config.yaml
arch: "coatnet"
dataset: "strings of digits, spoken by a formant synthesiser in many voices"
input: "log_mel"
mask_ratio: 0.75
norm: "layernorm"
norm_position: "pre"
qk_norm: false
lr: 0.0046
beta1: 0.9
shampoo_beta: 0.99
steps: 11600
lr_schedule: "poly"
final_lr_fraction: 0.1
Rows from block 8 of a small masked spectrogram model, named by matrix and row number. Rows with one number belong to one neuron. Each number is 200 + 40 x the weight over its row's rms, rounded and kept within 0 to 999. All counts start at 0.
After each neuron's rows are labels from the 100 clips, of 14976, where the neuron reaches its largest size: "band" is the frequency band that holds the peak. Only what is clearly more common there than usual is listed. The data: strings of digits, spoken by a formant synthesiser in many voices. In brackets: how many of the 100.
# gate: MLP gate (model.blocks.8.mlp.gate.weight, 480x160), inputs 0-79
# fc1: MLP up (model.blocks.8.mlp.fc1.weight, 480x160), inputs 0-79
# fc2: MLP down (model.blocks.8.mlp.fc2.weight, 160x480, transposed), outputs 0-79

gate.103,160,167,173,151,171,188,133,193,220,183,89,210,184,190,161,194,200,122,184,120,202,158,171,188,139,227,165,185,173,237,184,270,200,168,183,195,208,169,128,133,231,214,172,215,156,146,173,158,161,163,182,133,156,200,135,107,215,184,226,167,184,151,211,204,200,264,181,200,195,171,190,189,214,154,163,208,144,122,183,147
fc1.103,159,203,190,149,137,183,131,203,201,195,92,218,159,192,165,197,208,132,190,115,197,174,170,208,160,211,185,206,168,227,188,250,217,191,171,205,213,197,114,151,241,225,146,200,185,143,135,158,167,179,209,160,155,184,133,118,222,201,217,171,208,147,223,188,202,267,186,231,190,190,189,192,199,159,122,201,199,156,175,125
fc2.103,184,206,234,272,214,225,260,231,152,198,286,169,246,147,224,194,160,240,141,241,166,215,130,206,205,193,157,169,230,182,218,228,227,202,185,218,221,208,242,206,165,137,203,95,219,181,211,216,243,190,165,279,267,272,199,182,207,163,183,232,180,231,181,208,234,177,187,135,205,223,134,203,200,204,172,144,212,174,181,158
band: 2000 to 4000 Hz (74)

gate.472,207,214,199,193,215,239,173,194,275,208,137,159,181,189,229,158,192,198,135,262,246,175,246,185,175,212,262,194,181,190,204,170,214,158,155,123,191,245,147,126,202,192,266,121,336,246,283,194,211,132,224,182,190,205,316,207,208,253,192,226,138,213,231,283,148,225,230,247,248,140,172,213,194,180,179,153,181,175,229,227
fc1.472,211,130,200,252,191,252,149,180,223,162,262,177,206,198,226,134,157,184,121,181,267,215,235,270,137,238,196,179,213,216,251,123,203,118,199,205,157,195,199,207,243,175,255,130,283,231,209,227,210,173,191,207,243,147,283,238,262,189,175,238,166,210,217,285,153,174,243,242,209,162,202,184,150,236,233,230,205,258,192,222
fc2.472,174,227,179,223,190,177,211,236,152,185,261,191,206,183,193,154,214,159,213,116,171,259,140,182,199,112,156,207,204,272,217,192,198,167,244,196,167,162,176,191,229,158,205,214,82,226,160,208,178,213,212,217,169,227,178,224,205,199,166,168,173,129,218,147,206,162,143,193,200,227,211,170,83,203,173,146,137,171,226,104
band: 2000 to 4000 Hz (69)

gate.82,247,175,200,109,201,165,215,248,217,170,263,192,267,142,205,160,166,233,289,186,224,166,250,155,188,160,194,188,191,250,241,172,178,160,151,253,241,140,230,223,232,247,163,115,227,181,222,182,221,154,230,151,181,245,260,184,192,230,223,269,209,199,213,116,268,235,150,275,250,140,170,265,280,258,202,246,188,210,199,217
fc1.82,139,159,172,166,206,223,156,251,194,181,237,204,169,261,183,170,214,190,200,243,191,196,118,202,193,219,185,209,187,152,172,221,169,264,179,125,162,128,170,171,185,171,225,171,212,215,220,234,181,189,159,189,128,244,223,228,75,249,126,139,195,181,248,228,163,247,235,231,188,119,264,153,236,269,166,178,248,258,174,250
fc2.82,255,211,210,223,232,213,204,191,178,211,220,254,193,171,208,228,155,175,146,224,137,163,242,237,158,227,208,216,185,214,180,190,234,199,201,227,241,268,246,193,189,196,181,203,186,163,179,192,263,155,238,222,244,208,254,249,230,216,261,250,306,183,217,204,77,225,171,203,231,254,179,289,185,179,281,203,133,141,213,182
band: 1000 to 2000 Hz (54); 500 to 1000 Hz (37)

gate.408,201,155,185,212,191,120,121,246,184,220,216,165,226,148,214,159,204,144,214,279,189,185,226,186,260,270,240,268,95,227,198,246,153,185,202,197,162,170,179,208,180,197,212,265,206,109,140,227,265,180,229,226,152,191,190,206,214,201,187,239,190,215,198,177,182,158,275,196,211,207,233,170,215,217,135,233,261,238,314,147
fc1.408,204,163,217,216,180,209,153,166,119,157,197,199,135,182,137,167,119,259,169,165,163,256,207,204,174,123,173,130,257,159,234,176,220,173,220,204,153,238,199,210,187,178,202,145,169,243,248,243,185,248,135,252,202,176,269,170,222,170,280,139,187,197,188,245,178,232,212,226,224,192,166,256,148,203,194,200,195,153,135,187
fc2.408,194,194,128,260,221,257,272,272,209,219,224,139,222,264,113,249,199,181,153,243,163,194,209,285,82,164,184,197,176,220,190,200,185,246,273,238,180,199,188,141,251,180,220,168,109,177,211,212,244,130,191,187,248,202,145,166,215,87,150,229,217,177,203,203,150,158,175,205,231,237,233,195,175,248,216,121,173,261,203,196
band: 1000 to 2000 Hz (100)

gate.60,206,198,198,235,229,229,248,186,137,232,211,212,247,284,208,196,263,175,120,198,223,162,297,245,235,102,276,266,174,231,178,207,264,177,257,214,200,193,215,231,166,222,158,194,150,217,223,175,211,245,256,231,225,237,225,163,305,186,195,252,279,216,177,184,196,218,161,194,244,140,202,171,160,147,186,301,223,140,269,256
fc1.60,185,195,209,230,167,193,296,254,176,209,235,230,277,226,151,145,206,215,187,229,223,180,231,192,262,193,214,280,232,224,199,217,273,145,207,174,214,165,217,205,172,217,155,181,129,191,223,158,207,237,207,240,243,180,198,133,267,218,213,224,262,260,158,194,192,175,158,188,201,162,182,258,185,176,177,274,178,212,259,235
fc2.60,185,222,180,180,297,229,220,268,213,242,207,159,245,211,130,233,208,217,182,251,227,187,180,190,210,194,168,206,171,238,199,232,174,171,224,194,228,118,218,195,213,158,170,197,156,222,281,187,249,299,83,164,216,217,271,167,188,214,175,159,171,251,216,192,178,199,200,178,215,147,184,223,195,165,93,167,260,142,264,226
band: 1000 to 2000 Hz (89)

gate.418,159,206,259,195,194,220,237,214,215,163,222,156,235,208,114,253,104,243,101,190,217,232,205,247,188,184,191,199,202,174,204,261,191,223,255,221,195,146,242,216,168,250,165,242,232,218,169,186,218,177,197,194,178,183,194,165,201,180,156,161,231,133,192,57,183,193,223,220,89,217,247,150,254,171,226,228,189,208,232,135
fc1.418,213,198,178,170,230,181,96,199,194,263,263,203,122,235,232,110,261,214,294,201,237,211,160,145,247,250,201,181,157,238,271,193,178,189,173,182,210,208,201,135,214,197,205,102,178,163,229,190,229,224,256,305,220,176,168,286,157,213,140,291,240,227,251,220,228,154,212,155,200,226,132,191,172,188,188,181,271,222,212,260
fc2.418,207,199,200,214,144,260,208,187,177,151,236,185,135,202,227,158,183,165,221,159,226,217,129,165,267,193,202,190,156,269,256,187,176,205,120,142,205,185,243,155,237,221,194,175,155,204,200,123,214,258,291,224,158,196,226,280,236,226,217,258,207,203,212,239,236,126,146,216,136,252,180,167,233,238,207,195,223,232,176,305
band: 4000 to 8000 Hz (67)

gate.339,178,182,224,187,199,236,177,194,153,209,185,253,320,264,169,202,207,219,254,164,230,240,254,276,105,191,243,225,165,195,156,148,142,171,279,177,152,212,143,226,189,200,299,174,210,200,195,185,230,173,261,188,230,221,165,215,182,201,188,273,154,229,200,205,217,174,217,148,215,164,218,237,114,167,174,294,121,220,155,211
fc1.339,177,170,214,132,152,155,207,184,116,182,193,207,232,223,169,176,185,152,170,222,130,239,152,172,218,150,160,254,179,138,191,193,122,213,153,158,211,173,226,139,216,250,186,123,178,162,259,227,224,222,213,232,243,263,257,196,203,180,262,231,214,157,148,187,220,195,255,159,251,176,171,269,251,238,200,142,173,180,203,221
fc2.339,136,224,231,153,223,196,175,258,241,149,172,217,235,162,192,234,132,230,264,154,219,206,237,280,258,173,168,185,229,248,197,219,180,181,247,252,91,222,164,195,249,226,271,190,181,177,111,164,208,226,231,189,219,154,216,273,159,231,164,223,225,291,230,247,224,223,138,179,171,218,211,218,160,169,225,204,130,177,191,251
band: 250 to 500 Hz (65)

gate.426,262,220,155,180,142,167,232,236,227,184,187,154,174,149,171,260,198,188,252,223,173,238,248,258,219,264,133,201,231,201,154,197,224,205,161,195,204,184,193,131,157,202,257,169,148,225,234,210,228,215,175,187,283,234,196,255,240,136,185,140,196,217,157,214,228,226,134,281,190,177,197,207,212,210,180,208,231,137,148,122
fc1.426,211,221,176,221,168,217,211,186,219,110,227,144,234,95,244,233,213,234,214,252,193,210,155,276,232,226,223,232,192,215,167,218,202,107,203,182,167,146,253,155,128,198,226,166,156,165,231,199,209,199,144,179,206,208,159,211,182,143,232,195,225,220,233,245,212,205,152,261,243,209,210,197,171,221,189,280,135,190,169,100
fc2.426,191,190,153,210,215,135,267,185,161,274,234,153,196,194,234,205,199,213,232,135,230,237,233,200,171,157,230,218,212,235,145,151,147,221,169,195,165,239,144,196,207,284,139,261,280,230,189,144,194,141,262,151,213,170,214,199,269,199,137,232,140,203,183,154,257,230,181,146,160,117,210,234,206,305,163,232,230,170,233,220
band: 250 to 500 Hz (38); 0 to 250 Hz (37)

gate.167,194,136,147,217,183,226,205,148,208,188,191,216,209,148,137,212,275,172,122,238,108,228,158,167,191,206,169,159,163,168,202,98,169,198,244,189,182,228,155,200,169,132,191,218,211,157,197,217,144,254,158,126,181,208,244,243,192,110,249,182,236,212,212,146,238,243,149,245,249,142,193,180,143,269,189,169,115,155,168,281
fc1.167,227,252,186,183,174,249,183,228,222,144,216,243,193,174,241,213,183,213,164,185,130,221,97,187,258,212,179,196,173,238,206,139,208,213,242,236,140,167,184,225,256,206,179,134,180,161,238,165,201,198,169,120,207,152,240,226,204,188,183,234,173,214,241,118,185,184,210,291,244,149,145,310,183,178,221,147,214,204,193,272
fc2.167,204,210,206,201,245,174,147,199,194,187,205,242,133,176,197,212,221,144,200,241,286,226,202,224,197,224,247,192,217,177,179,226,255,270,150,146,195,225,218,178,215,98,217,248,267,222,232,215,217,248,239,177,231,180,84,202,216,230,194,204,202,184,212,225,187,223,228,262,252,219,165,241,211,149,198,218,185,231,159,150
band: 2000 to 4000 Hz (91)

gate.390,181,262,199,221,236,192,158,199,187,186,248,225,169,170,173,196,231,183,166,201,183,187,173,201,206,202,195,170,252,212,223,219,154,190,279,200,207,201,215,223,163,225,232,281,169,197,169,181,268,279,231,314,170,219,173,204,258,157,128,159,196,298,168,235,304,161,227,166,192,177,189,288,246,237,209,194,238,219,214,254
fc1.390,168,148,241,217,207,210,145,220,168,277,236,193,195,210,195,158,280,238,248,179,234,260,128,253,222,170,265,119,185,161,178,232,219,204,219,180,209,223,202,267,246,222,172,234,202,243,161,194,259,195,218,152,227,123,229,184,141,215,229,215,191,177,184,166,252,226,179,247,236,149,218,150,106,231,315,146,199,180,208,170
fc2.390,234,217,191,151,288,235,217,197,169,171,122,198,248,173,189,156,171,176,218,214,140,239,227,190,238,167,95,175,222,264,197,261,205,238,151,210,203,261,212,187,194,210,192,161,165,234,232,203,127,203,163,207,288,177,171,170,292,222,190,261,265,245,155,274,209,132,135,185,176,171,213,179,148,262,187,179,307,203,169,185
band: 250 to 500 Hz (89)

gate.18,164,141,204,231,129,159,156,197,164,234,172,251,202,200,207,146,190,143,199,171,172,124,167,118,115,225,156,181,124,177,178,151,198,165,132,191,172,150,164,166,213,152,196,188,243,179,195,177,221,216,141,127,232,117,137,168,146,138,201,205,176,162,157,185,195,219,181,232,188,155,161,187,201,211,243,144,141,209,212,112
fc1.18,152,149,182,220,142,150,150,177,187,234,160,252,181,209,212,119,176,140,179,168,166,159,151,125,123,212,167,171,129,175,157,159,175,185,128,191,160,135,157,158,223,164,185,166,248,192,195,186,194,219,142,126,240,110,140,174,153,119,195,184,162,164,132,202,184,216,185,237,195,157,160,179,213,209,246,149,130,207,226,121
fc2.18,206,270,235,206,249,183,237,198,265,157,234,225,184,212,190,186,119,222,194,238,202,252,251,207,199,193,270,184,216,227,110,205,221,168,194,233,194,234,173,164,209,210,163,235,186,266,172,158,173,194,262,236,210,248,151,207,249,226,213,191,215,239,200,265,142,228,187,161,240,242,119,228,209,137,194,239,227,168,156,229
band: 4000 to 8000 Hz (97)

gate.217,165,182,157,169,211,165,152,206,172,225,213,144,240,195,243,233,146,183,100,177,166,171,195,212,185,210,170,217,174,180,225,247,206,215,230,199,154,210,168,204,176,151,125,201,238,198,186,164,218,160,192,232,152,170,175,223,192,220,241,248,201,290,231,146,267,222,191,142,149,110,217,228,205,200,229,188,172,136,172,153
fc1.217,258,217,199,233,152,110,257,195,164,214,157,207,102,147,240,211,187,190,209,204,143,184,215,175,193,245,203,114,234,248,149,203,192,235,228,207,245,220,202,148,110,208,170,293,119,143,230,214,184,157,204,158,203,179,151,223,192,190,212,247,201,256,240,208,198,274,224,260,139,158,231,197,130,230,212,181,164,152,187,195
fc2.217,226,213,201,168,222,265,191,227,223,171,199,191,246,160,137,174,166,184,177,256,203,137,231,137,215,203,178,181,204,174,211,157,155,200,163,139,213,152,231,145,183,166,266,189,189,237,254,203,218,276,239,164,128,214,198,226,151,191,167,168,243,170,159,251,187,220,236,179,157,174,209,199,228,264,199,307,157,238,248,249
band: 4000 to 8000 Hz (80)